{"train_examples": 78125, "n_mels": 40, "win_length": 400, "mask_prob": 0.05, "hidden_act": "relu", "depths": [4, 9, 4], "kernel_size": 9, "beta2": 0.95, "beta1": 0.95, "max_precond_dim": 1024, "adamw_lr_other_params": 0.0011, "max_steps": 40000, "weight_decay": 0.03}
Rows from block 13 of a small self-supervised audio encoder (BEST-RQ), named by matrix and row number. Rows with one number belong to one channel. Each number is 200 + 20 x the weight over its row's rms, rounded and kept within 0 to 999. All counts start at 0.
After each channel's rows are labels from the 100 clips, of 14848, where the channel reaches its highest value: "responds to" is what is common among them. Only what is clearly more common there than usual is listed. The data: notes from a synthesiser with random patches. In brackets: how many of the 100.
# convs1: first pointwise conv (model.blocks.13.convs.1.weight, 192x192x1), inputs 96-191
# convs3: second pointwise conv (model.blocks.13.convs.3.weight, 192x192x1, transposed), outputs 96-191

convs1.94,224,208,201,219,191,186,209,152,205,171,177,188,159,211,216,183,191,197,230,209,202,179,235,196,178,189,198,197,199,233,224,203,190,206,199,206,201,217,207,180,183,205,216,169,169,219,207,201,208,204,181,160,208,188,212,194,223,207,187,184,217,201,196,196,177,195,187,189,195,209,196,213,162,216,230,205,190,152,165,181,176,197,240,228,190,200,179,209,205,205,166,118,195,219,213,189
convs3.94,218,208,210,190,209,188,187,183,185,195,198,224,183,224,184,201,260,184,189,199,188,163,190,236,230,225,218,177,165,191,190,159,204,201,204,223,194,208,211,220,190,185,185,206,192,236,181,212,209,207,197,181,181,181,203,206,185,200,186,212,168,202,207,238,191,200,144,226,203,217,195,181,187,191,181,206,223,194,161,205,240,183,204,227,185,172,205,220,238,181,162,206,189,231,204,181
responds to: pluck (57); harmonic FM (46)

convs1.52,169,188,215,207,188,193,200,172,226,187,204,175,187,185,175,216,216,220,227,201,222,222,180,204,219,212,188,185,207,174,207,202,171,223,228,218,259,207,184,211,186,174,210,191,182,218,182,208,212,213,196,202,191,201,203,222,221,166,204,226,199,215,218,174,194,188,195,169,198,208,204,167,168,203,173,196,208,203,200,158,209,211,182,213,214,214,206,197,193,220,114,194,206,237,202,238
convs3.52,216,198,190,200,180,208,214,182,197,195,170,209,173,233,185,188,206,183,224,184,188,246,197,212,230,234,209,192,204,197,205,195,208,172,211,202,180,183,220,187,217,195,191,174,172,174,191,157,170,199,211,194,166,193,195,264,176,199,196,222,194,199,171,199,211,191,157,210,180,200,193,202,187,172,191,164,210,163,213,186,172,204,206,181,223,185,226,200,211,179,208,191,196,212,211,185
responds to: narrow pulse (30)

convs1.98,193,237,186,206,209,200,191,199,233,174,148,225,188,188,206,220,203,198,214,192,190,110,197,183,234,185,210,191,210,207,198,173,192,196,207,201,200,217,222,198,208,197,189,203,183,179,205,189,208,203,198,207,215,193,181,204,174,208,195,193,193,185,148,190,245,206,191,242,210,192,194,204,220,203,196,206,202,198,78,162,194,197,203,199,215,200,185,205,204,200,192,181,192,189,167,191
convs3.98,213,226,192,211,218,183,172,213,212,213,223,210,197,195,187,201,223,182,201,216,205,176,195,190,211,218,212,203,206,227,189,229,217,181,218,216,191,188,178,166,204,182,211,199,203,188,148,186,189,163,208,164,209,239,207,190,189,236,227,196,175,240,158,196,227,179,204,214,195,194,185,214,163,226,203,215,170,234,206,225,199,198,194,217,200,210,210,182,203,214,184,194,220,193,155,200
responds to: tremolo (77); echo (52)

convs1.24,221,203,184,198,218,247,183,196,181,222,203,197,215,176,210,197,214,205,201,195,179,197,195,168,187,191,190,206,229,181,230,191,170,163,197,202,132,193,203,205,201,199,185,208,229,184,202,219,213,207,186,182,204,172,222,164,207,228,150,179,200,187,190,200,200,231,223,209,173,186,186,226,207,206,239,179,200,190,176,207,205,229,189,218,220,195,194,227,203,175,233,214,181,209,215,201
convs3.24,194,190,175,184,185,212,173,194,168,172,193,180,220,198,184,202,181,189,206,239,202,199,168,174,180,193,225,219,191,206,203,208,185,186,206,168,189,237,201,148,210,194,196,234,172,221,226,255,197,194,195,183,237,196,191,204,220,167,176,184,212,209,161,178,205,186,190,197,196,210,160,215,206,232,186,192,199,217,171,194,206,171,182,217,186,204,193,199,229,216,212,220,189,203,191,127
responds to: filter wobble (64); high-pass (56)

convs1.43,170,206,205,219,179,181,187,190,231,213,194,225,221,188,197,229,161,168,190,196,200,181,210,201,181,187,217,195,186,217,218,227,193,192,193,200,186,230,204,180,208,183,226,234,177,219,229,195,214,195,156,214,185,200,206,223,240,193,199,202,180,223,207,161,171,210,198,193,194,257,186,205,180,211,180,195,167,177,200,193,194,199,189,226,225,190,223,187,197,201,176,170,190,236,213,178
convs3.43,192,204,215,195,163,205,232,196,197,209,230,227,184,190,196,178,152,168,218,225,201,214,210,197,209,200,206,174,213,201,210,212,199,174,213,239,200,213,164,186,201,196,230,204,199,204,185,199,204,196,208,231,169,196,229,163,220,230,229,211,208,198,202,163,200,206,201,154,222,216,178,256,197,223,176,196,193,207,234,179,176,221,217,191,171,212,192,204,210,180,229,210,160,192,233,203
responds to: square (33); pitch class: F (26)

convs1.33,187,225,206,190,200,190,222,220,217,189,188,207,204,214,191,224,218,205,209,179,206,207,202,180,177,164,178,201,182,184,159,183,197,218,208,273,216,201,161,208,179,243,200,196,208,211,196,199,193,191,178,165,199,210,206,164,223,191,224,190,191,150,205,243,235,255,199,200,198,197,193,196,219,182,203,197,224,219,176,212,199,206,189,204,201,157,217,191,213,186,210,172,192,209,178,211
convs3.33,196,221,186,189,188,195,213,220,213,197,182,187,220,176,260,210,194,220,172,223,204,177,163,182,197,188,199,195,168,204,215,189,233,218,169,216,162,196,172,194,197,189,172,231,192,191,207,209,202,187,205,154,178,206,168,198,230,177,203,166,206,172,228,185,174,207,200,202,215,219,219,206,214,199,213,193,179,211,170,186,170,169,238,199,197,203,191,199,243,217,190,209,184,210,205,191
responds to: filter wobble (96); low-pass (57)

convs1.121,207,207,220,226,202,212,239,205,180,168,144,200,198,200,213,211,169,203,190,208,207,162,199,217,229,206,190,181,224,221,191,193,198,188,218,201,205,229,222,200,178,210,188,199,197,203,197,207,201,197,154,186,222,190,181,196,217,212,218,184,225,223,209,228,204,185,209,232,186,225,192,182,171,210,222,186,222,168,165,210,190,162,224,193,187,236,183,255,194,192,183,176,216,215,183,213
convs3.121,242,177,204,182,202,179,196,170,196,223,206,207,219,200,206,200,196,121,207,181,185,188,225,219,169,177,198,208,240,193,174,182,237,227,157,226,207,211,217,216,217,223,210,214,201,185,209,199,180,170,183,214,213,170,194,226,181,211,167,198,178,217,174,173,127,189,181,211,192,185,208,223,235,192,197,216,179,205,198,181,197,204,215,194,170,169,193,228,212,224,213,208,194,191,189,202
responds to: pluck (67); echo (60); filter wobble (42)

convs1.146,222,184,192,206,195,175,203,147,192,171,205,172,187,209,173,175,209,198,204,216,206,187,213,226,199,205,164,146,210,189,184,193,197,187,200,196,180,195,209,203,191,182,213,200,185,202,224,209,201,188,201,209,228,206,221,209,190,193,199,247,162,200,176,190,157,193,183,170,183,190,161,217,165,194,216,195,173,199,189,179,204,217,182,212,193,169,200,197,175,205,210,149,194,236,191,191
convs3.146,163,178,225,213,203,197,212,194,171,219,216,212,192,214,202,199,207,218,209,197,225,203,225,193,180,199,189,178,180,229,204,192,166,162,233,185,216,213,180,200,219,175,218,182,248,231,222,207,240,219,190,191,186,193,188,215,209,200,202,198,204,197,166,222,216,201,204,189,199,199,179,238,205,155,178,210,211,197,189,149,169,224,166,163,215,197,206,210,192,227,190,175,233,166,215,206
responds to: pitch class: D# (28)

convs1.8,210,193,192,206,232,211,189,216,239,220,189,189,180,212,214,169,213,218,194,205,192,151,199,207,184,188,206,183,227,205,211,229,150,177,170,181,192,212,233,194,188,153,205,196,189,225,211,174,217,206,208,219,161,221,216,203,261,193,223,216,203,183,179,204,189,215,181,205,205,170,170,215,199,205,220,214,228,199,179,174,181,203,181,213,222,197,194,203,205,228,195,205,183,199,188,225
convs3.8,179,241,207,210,223,233,209,182,199,207,149,218,181,227,228,254,169,186,220,213,221,177,216,159,203,169,178,187,196,193,213,203,178,183,201,205,203,219,184,194,194,205,231,214,202,228,206,213,209,208,198,226,221,216,197,210,188,191,228,174,210,183,193,180,198,197,240,198,215,178,200,226,233,217,230,203,191,180,218,219,215,199,201,202,189,204,190,209,201,226,205,188,217,181,209,215
responds to: ring modulation (33)

convs1.25,171,195,207,215,208,198,179,241,197,195,184,193,166,186,171,218,181,208,240,190,171,175,182,216,209,179,237,197,190,181,191,180,204,171,220,224,238,212,199,199,192,190,185,201,222,203,195,224,186,205,205,180,160,212,202,231,203,168,151,185,205,213,211,178,188,181,235,194,185,210,193,185,183,229,202,225,213,182,199,192,191,198,209,226,233,174,180,191,211,206,204,186,209,217,187,196
convs3.25,187,205,217,217,179,191,201,239,219,205,153,179,222,211,216,184,217,206,190,213,183,170,185,210,219,202,212,154,192,163,208,198,213,211,222,210,205,211,244,191,226,178,233,205,205,193,209,201,187,222,197,138,203,246,187,211,205,155,235,197,190,177,216,213,155,195,214,199,207,216,211,144,206,204,158,164,208,194,179,205,189,228,192,246,199,186,179,207,214,196,218,214,197,226,196,197
responds to: filter wobble (46)

convs1.37,212,197,228,201,173,172,155,157,207,196,173,192,221,224,205,199,187,205,167,203,206,178,189,206,199,195,157,170,195,184,176,198,189,248,183,221,197,188,211,211,199,216,197,163,199,228,198,206,166,168,194,224,206,216,201,163,215,159,201,186,207,154,181,195,193,181,197,202,207,191,199,170,184,244,189,170,171,197,185,221,189,222,234,241,184,198,185,189,191,214,213,217,204,219,208,231
convs3.37,205,198,241,213,232,188,240,175,176,214,182,181,193,191,219,193,216,218,180,153,202,229,193,198,221,239,210,218,185,194,222,211,191,207,161,224,193,201,198,211,208,205,190,189,191,186,203,215,203,209,232,179,223,162,179,194,192,217,196,179,197,227,223,212,194,178,191,205,184,170,162,207,216,200,189,202,206,190,164,201,195,168,184,204,227,176,220,172,234,190,197,239,183,199,219,191
responds to: filter: low-pass (41); resonance (40); inharmonic FM (29)

convs1.118,183,189,214,221,182,168,182,173,208,196,222,229,215,211,187,197,201,201,203,178,184,194,218,242,202,176,222,177,215,181,192,209,208,193,226,188,219,202,209,218,197,186,171,213,231,192,184,214,205,202,183,203,205,190,186,178,205,209,179,240,195,196,195,179,190,199,201,203,205,183,174,207,157,203,244,257,193,192,203,215,189,208,227,223,174,214,228,210,195,215,196,177,160,203,212,246
convs3.118,189,219,193,209,212,205,155,198,189,173,201,194,194,213,190,226,230,176,172,206,175,216,237,203,217,204,177,183,204,219,222,189,208,193,201,170,213,193,201,199,199,219,207,205,182,216,186,180,218,186,198,222,192,217,188,218,165,205,182,186,210,192,195,214,238,169,181,212,194,143,210,202,215,187,223,201,213,198,210,228,163,212,193,196,170,209,194,188,174,206,194,171,186,180,175,205
responds to: square (32); pitch class: D (25)

convs1.88,221,178,211,195,218,137,186,199,219,234,206,168,187,182,143,191,203,165,197,201,182,197,185,182,216,208,195,187,195,207,204,217,183,179,166,232,210,177,186,171,220,209,191,212,195,201,179,169,207,165,207,198,219,216,220,189,188,196,189,180,227,184,210,192,151,202,185,202,200,201,184,219,195,230,243,202,224,220,179,206,212,210,219,226,226,215,220,203,209,236,208,161,217,202,170,218
convs3.88,201,181,200,169,224,184,203,191,187,213,174,179,218,220,255,206,188,219,210,183,225,178,223,208,217,230,209,198,201,216,221,225,217,229,188,228,200,221,194,213,220,192,192,210,164,181,174,208,209,183,222,194,221,179,217,209,187,218,209,206,197,167,238,201,144,223,185,206,187,200,225,182,202,194,221,195,239,195,207,159,202,201,212,188,200,231,203,200,171,160,204,212,210,209,232,223
responds to: filter wobble (61)

convs1.183,227,168,173,208,160,184,191,199,210,196,186,192,192,226,153,178,184,184,195,212,216,203,219,186,211,196,155,206,211,208,200,204,224,234,227,197,209,196,189,177,205,187,203,167,198,207,198,222,190,183,177,215,193,219,195,195,184,193,226,169,200,202,196,194,155,195,194,212,241,198,197,178,185,212,209,184,224,204,214,174,183,178,238,217,196,190,203,217,222,201,216,188,206,199,196,218
convs3.183,197,187,195,203,242,193,175,187,223,172,195,203,196,215,202,193,190,201,188,225,204,133,191,210,211,192,214,198,171,182,204,219,194,142,168,214,204,171,200,192,224,201,243,141,209,234,175,177,192,190,197,188,211,205,190,188,184,227,200,195,157,212,223,147,202,169,204,155,191,207,205,179,192,207,188,204,198,211,182,207,218,239,198,191,183,210,207,233,223,194,211,208,208,199,195,231
responds to: pluck (72); echo (56); harmonic FM (29)

convs1.170,183,254,184,160,229,217,184,169,191,233,232,175,206,213,217,155,200,217,202,203,194,192,199,212,205,199,187,221,229,175,199,214,208,219,202,238,229,235,216,167,184,230,186,184,207,221,189,186,193,220,208,216,201,166,208,205,212,200,200,172,210,162,194,218,189,221,176,207,184,174,215,167,163,165,198,191,196,205,204,216,162,194,189,181,189,200,203,187,229,192,194,192,213,199,175,226
convs3.170,188,216,192,223,206,200,218,187,177,212,184,207,211,227,191,211,219,194,193,244,197,208,188,195,214,221,205,223,182,203,202,225,215,192,177,179,219,202,206,165,201,227,183,244,214,194,214,224,170,195,221,207,196,227,230,237,216,184,194,179,213,187,186,235,160,201,195,232,214,207,215,185,214,192,237,242,195,176,187,182,197,207,183,188,207,208,235,253,187,262,222,181,199,189,199,201
responds to: hard sync (36)